A small sound classifier, trained from scratch.
Model: 3.56M parameters, activation silu, depths [2, 4, 4], widths [64, 128, 256].
Data: trained on telephone keypad tones over noise or synthetic speech, 35.1 epochs.
Rows from block 3 of a small sound classifier, named by matrix and row number. Rows with one number belong to one neuron. Each number is 128 + 32 x the weight over its row's rms, rounded and kept within 0 to 255. All counts start at 0. Numbers have three digits each. After the name is the row's rms in percent of the matrix's.
After each neuron's rows are labels from the 100 clips, of 14976, where the neuron reaches its highest value: "peak on" is the class under the peak. Only what is clearly more common there than usual is listed. The data: telephone keypad tones over noise or synthetic speech. In brackets: how many of the 100.
# fc1: MLP up (model.blocks.3.mlp.fc1.weight, 384x128), inputs 0-127
# fc2: MLP down (model.blocks.3.mlp.fc2.weight, 128x384, transposed), outputs 0-127

fc1.7 173:110113126215127180130136131100168128130141094124123057115237195126128090125127147126129128124127111134126135125125143176130144119167119147046142103125196070134124073125157054122114143124130135133107161063103123084217163102120122118117174152131132152130128111112125190123128079120156105132130112128074125123149102124124130162128152137127133147000122142127152129125051099112145136127154
fc2.7 180:127131118186126153108126124140134149141198111149091093107133125131092153166130073134129095136123124075129148091111119103255109137147154083106127156145103120121108159121067088014122142128133117104143179132116125143217129152147129067132123142097115232150147128103128102128161130136122116119172130126126135127093119111096147134057185162124143110171115135143122129102115190135100158129155
peak on: key "9" (25)

fc1.324 036:149132122125134248132131121129135128129125114132147125127142099127184132111114129120109116146106131133131118146105102126127128186129128125132129132127130140128131114128131139126152112107127128125251117174255125180136129128138144146075133058129129182117127128119165141108122163109119163129113113180153138132127109129199130166118136044110200138138205154129123131130146130126159123118184
fc2.324 021:073120122154138162138129057109139153158135132086123123122098103170119128131131127189210109126166128140135130179125197136141127155146160131058132196153113128127111122100172175080131167171132119158126117104136050107138115083048124119051153212130124165130199128109172110102156121127145146133128105112116140120133104193028123156085172126117093119174120134164110123131163126130121133107100
peak on: key "D" (26); key "C" (26)

fc1.153 133:176138139121126137129115105099162149111131118116131120145158092125160046075099140153132154105122117167104157133129141128111138178089115129131116108168119055162132104142128136107136119127128106136132131085122139154128181094146134161126161122119133072000108128100118135127118131128121139210111122135123122124123104167184119146129051137178123051077122194152136127144141128110128140106176
fc2.153 066:140118168139166049149129084088104116106081154127177143113132129138106128074101095166150102097100123144131131170164123136131144148126112093138163129124133140227119122084115127128148162088124123108133092159135000116091152130130129164130114136130098114162128133190125127130131150146136095126136118094121145127158115255129162133131127074126158145119120159128101137118134118146109117155089
peak on: key "A" (30)

fc1.183 094:110122132137219130080129128103132116132155075125127083129211163124128083118073133130132129122122105135130131128124126143123128127126123127122124112153249112166116113167141019092127175127125144124129146108114118076178237119129128103125163128126128130108119128116127172115126053128152097136132122122104132115143040139145126133134131144129168125038126142125128135138037063128172132128133
fc2.183 048:128127120135113154141129128139100162122139128131115126128142128129092117128138132126255135132086129127105130134137140124255157130128123095119128130146124110139126156102082115000131138098132094130165122137120127128118129112126131129129136138104153132153129135111127125110151114129132110126148116129125136128117126205131135131102134132096129109113125136128134128134125138122128141124100
peak on: key "9" (28)

fc1.152 027:181173151174132106157154071110163131155140135159176117114098090061123141119068182130127130198119126144129104131135082121124108153168099132117108101176105183157149139129083135126080127123060116138137111122160132154061115151073111126078165123147130126043113129118124128124120107128143190168079076134156122133145166166173125133095126171125190088206121172155157118134209095122140128082160
fc2.152 029:084113116135119127111107115126049154132145146058125068115111079147124194162132072163151145118166129126142139122140195120143145158148139132131137177140010120125099129133128172073135168132139138187184109118132115109140131108132123131117087126110126224134138131130122096206127097141122147041178120123133116067128126135009130130120144130130128123139122106137124171120111162137120173128092
peak on: key "D" (37); key "C" (25)

fc1.186 181:086101130167158139110128128104161128139142116125125038127211201124152127132105143133138146072129059138101129106130167131135120123129129129102127082136164088134098127126168118125131191123127128153132162040098109069213156127127127109128205109121115151114125127133116195105127075132152089128133137126058131115164082128170129123133150146133083142027130128131164124125066051094169132112135
fc2.186 166:160138145214154141077131113132108166120175118129113045100149124150107132156109080128127085140111127123129141145133127125251115129182130071125165123128076087162127140096085114000138148115092120111153132136126075136190144145126114104153134122102125199151117125115118079127116128142134081128155128132124108126062135197116133127123166170155179123175089152129129115106127169125095154152127
peak on: key "#" (25)

fc1.117 029:160131121124080127128135128139124128103101126127103151133131071170123148125165120128141124163063129127105144138105105098145130117080141124142127144122118124127128130242111149103143172125000160127172092124172134127153129122132119125108000103139149109101135128123150120128128085132145161126128128119131131129122175128137105153118153070093151122137124106130117127136142139132126128128125
fc2.117 023:127125133126130135121107135046132138126121086123126120124133122143128144145128132104157122119137125134124130124132133129131132133129137139151152130140097123131127131055142131121133137131129128135125119127124117099016128128135127126089191123140126145125127125129128085139128142134146125105128129127131122125127127255126126104133216211128128255114127104131128127124125157129123131124099
peak on: key "1" (40); key "4" (33)

fc1.2 028:174135124130128128130149070126128115128136127128131136128167096125149070125127139120121200135136131128132127127126123134123255128117130130131128131002094127169129115107128163132124118069128116125187112124158128100104126228112128143125126072143132155125129128128131129044127142129143133187124123120160130151134130128132167128107125070022124130161060125128126144225134124128126127126125
fc2.2 018:115139121128150138098131131141142142136143084000127103115134118135136138078127128145125102130156131134143123124127159130137127117146185141122129176130109141134131005125134126094134187135127126140142064128136006128126153124128124114073167122128131168127255115191153137168124106131129147126127099124127121126123104210095127133094141147117125152120136128136129123119133133126129128121107
peak on: key "D" (25)

fc1.289 031:179129177104133116204111063079212126113154096132142127177102060096126151124098127138152165144125143143121125119179116097153123168200128129146104144112104121173144190134123132126063097122107022131144115124149159158100128168150094149104058127129108101062102134128121136128122177128080143154106103153140136142137129133110079096117113148127119075141129127173153107100145128130129133104250
fc2.289 033:107138082151128143065110174161063156143141118118105049055100082127135198199145131116079122122179128132157134126124125134128136089135232154112138170137041105124126140142122114116117161137132125156163069121111122142090143132120133143114143105132150211124133122103146167191129096125134126041192138128137126098072133114093121133071190155135136120133121122108137140126119123134128194114074
peak on: key "A" (26)

fc1.270 038:133135172134136122179145079118151121126132124132130123138122039066255163124095125121113121143123140131134125138141195087119126132118134129166120148097105123132133129158122050134121100121121125127143118118210254125105144169132114156122103060206081102122107128123112132128128162124073136136127127132150129133141129159108132183124133127127133128162109130135150129130162129134068128142136
fc2.270 024:090133047137154170060131173167118146188171116116074051078118213157107109158152125147123115134140128130141125099128129140142126104138183178103148186130066068139125136117136087106133130125120110137159138117070117125139155133110121109116155119128153181123135107071154156153134034131120144087171152135152135099101129190049110135072210176100144132118125121131164146120119099127141170130102
peak on: key "1" (38)

fc1.280 114:199107144169148128123134104117152127129102127133135131104129116124120147117102126238133123148117069163132142119123127119132132205134124089120138097095128140129072119128117150111125154111104117126193097109123121095129156112105134125101167073158091136105125078155168129118127138174128165142107062114092166125076071153151117148134071082130148057153000159194136113128145130160118133070213
fc2.280 084:136133122118139158172132098117062130138084120049123192115143131122114110000137136199133148126126105154146167122125167137094165132128115144114134114130144212150058110103130137107133113122126079134126094137145089107077133060121150146113131126134128125129230115128143104071125126130151172131119110125125153121130109203097130203128127113089133117124117161119115114167145180218144137121116
peak on: key "A" (26); key "D" (25)

fc1.374 045:132176125131142132255091153137123139251131000136093129115148117150116127120116150119122206147123127141113126097140161131068142134127128108093130130107117106133135127121180164082168135103131101121179126134126126119133155122111130125124136073104128126132121130228127128129091101128130141125117158128140125129118017155141141138106137124136133072143133149076128125178130137126125125127119
fc2.374 036:066142137122121130148130031127129131109125128123133144133109116124117128123130014129124073127093126114130125125133133131086136163128133129111127129133153173129101120128149187143129142130084127138116118144128084126128130111124142117119120152134095148145136141117145134103141128129136126118136095075130132115138117255126169131128125081083115127160125120141092126127122187129130117118112
peak on: key "C" (27); key "D" (25)

fc1.109 031:180140116079142120129255195130139120126125113138160128130129095124132122107128140126106123135120147129121119170101116130239129136119127131152131056048129166110156120126129124098117074127127106123121157128129122151106128100129255174153163113134143072096128127114143164129051137080070148129120119148155119134115127148136125132110153063129127141132128130127141101131136174125128121130186
fc2.109 019:096101119195150171109145118110100145130128088119127083121139123160101133126126143190238099128158106146159143126125203175136146167137152107029147155159134128118096121122129154096147183128136095132153116110118000081126157051077128132125154145116130187125137120149154129157146110153148130134127087128106129123152039147067116152101138139113133123132117135154090118124124129152126156086121
peak on: key "D" (26)

fc1.189 074:178137136123128129085105123132146144129137100104102110128228118086128116133156129134120147125164130164114165107138153124137129143084094143142128068123134115128090109195118157039159171135131056158150132103136127126160194064127149128215151119111132144000114126134090128075069059127130131131097128128137150128118100136163131144128093130146113127085124126113112085135125128119123141110133
fc2.189 051:119151142130120101132127078087128136108098126128144137128118112126124134123121056135122098125108117116132128138139112111098132149126136128124126145130122164255100128130128145151128169128127121138127093148118065123118153105131136122076065113131045194145131133181138173125130180128178127101147122090124131127121120255148171124133115100113128144125115151164078128132146128161122127130105
peak on: key "B" (27); key "A" (26)

fc1.95 184:123121154147157146161167108101122121148159130186141123094163194128116132131053124128140130123128160113089064119173128153143083125168120076110163105129142106195232142128119164112111163130019136083134140103158100119166140139121080113115127151125073139136113167162061164112127123088142101166110094157077095166142125143154151069155078097202122131105149160112136099092123120086084089138128
fc2.95 257:105095128068117114073067133139146147087106130116070130141114082117131137166148141121130172113150096164131177078117127102117127141084128204188090109096137133082069118151137126178154139100165128201141123140089142137125113121098184113144113125125151114055152113136132120137108086185139123133137171088131179073157128125179110123129096128127095103128135061124146154185119120152237168047115
peak on: key "B" (25)

fc1.267 086:143149127107145093129081127084228097143127129129139123100104127124127126131066110190106132129128128127143127132152126124123155193125129055136135090055124133158134092233131153128125127115048177129143125120127118195120174137134132142137115018131101132128126130170121213153059129127056145171127117119129127129126167174131110125172047081153126097121091123127084126130137122134127129124126
fc2.267 059:127115123128125123112061126124127145086134120098128048128137119090133156132127081129121128115121128181129131140128137128134131136184132127234126131143148113124120124124184160122135115088133141136138120128122095117140135116121129255127147129143174139128124128121199155136101125134102091123128124124134128098131114255128099160129137176087195145128102131133121142242120227132152136115120
peak on: key "A" (25)

fc1.185 035:152130071133144113155130090079137132180175082144162148135096076104114156086083128207138155148092131160109112131147119129171137185127112109126085163173151158160154205138089126094092132092075130127134154143183131144100110197094091139121130127096128116100075152135104118132075130126100119185105051194152079130144124179157089092115101150128123127131127172188104125087149087125128131100212
fc2.185 045:108125114123107136051114147118087151085141127070133078119076080123113165170131124134074166066172126145145144138133169132127127128130185130147130177143039110112119126164153160121134195120153147160162088096125120119123143097131138162126054136125141207124125133144126153234123089136123112044165123102134129095164126091088118132128155129166109150092126041134114142138113118155129173094066
peak on: key "C" (30); key "D" (27)

fc1.15 019:201138175124138120177177066112203126120152082166146128140066076125113132114077134144117136148134134163144124135192124113154117190129121123134127132079104127135132085135129151121077118140074102128154110092255136151108128132129131150092114122140130125028108135124126141126122177122034129145097096134131131143147121176149167136106113212129116076134100129138151103125164109130121142089151
fc2.15 018:104143100151123151117117162144056158145136121121116059083091121141130165183139129180073094125194133125160136128127162135123147129143171145047146144142060117115126131128115125098124144167121117165168083123124114094104175135078122157135162095132133219137129128092150155182139082125148142065170114129117123083094129100028129134053199132124140114168094125125131133107120125129116215114087
peak on: key "A" (32); key "D" (26)

fc1.325 109:143141130113137138145076119093172155142135101112137117106138126115156075129118146161078144128152096190119163112137178124113142210119102118089131121118130131114104099132134149128151132141129093171152121130156127128128143091118178133110234031119144142000116132163125146104125131121134137147081103119105157124120105140152133165113098108184094111015118151118126125148142097145144160071137
fc2.325 071:145166158134135132166144043054124137143111123128139150103147131119113118083082117219112108117077107136143132125192141140113159149127117118100131105128137204184102120109115132120128139079112089135133118133131044118097162110129136159073109133139106143136149132196130146039122125126158135127136098093099143123134121255124170189128112072127152106129113191126092101132154135198126130123102
peak on: key "B" (31); key "A" (28)

fc1.91 031:105156154126122088075127126138122167147076132131071129157094130135119125113124125121106131133075127101098125137170160127138133135130131096121129027114131128130133129130116165094191139058130118134192132136102130082141134197057142107172114127146135192143133132128129255121116139126144195106119119142134127117103112167190140155113123103130127194139137133046106137183180130120140124132127
fc2.91 019:123144124116111107138130117100110140111115133109166130169114087093128164112120103155095123074130137126128128166116172104119136159133108145131127140141145157172129098130151151130136128185131142195057098131141104097117134102162120149125122129105121155138127131130142133086127158128128136130114102106143143098151129255123135130172114098128123128100047062155091124124130186129104117124070
peak on: key "D" (32); key "C" (26)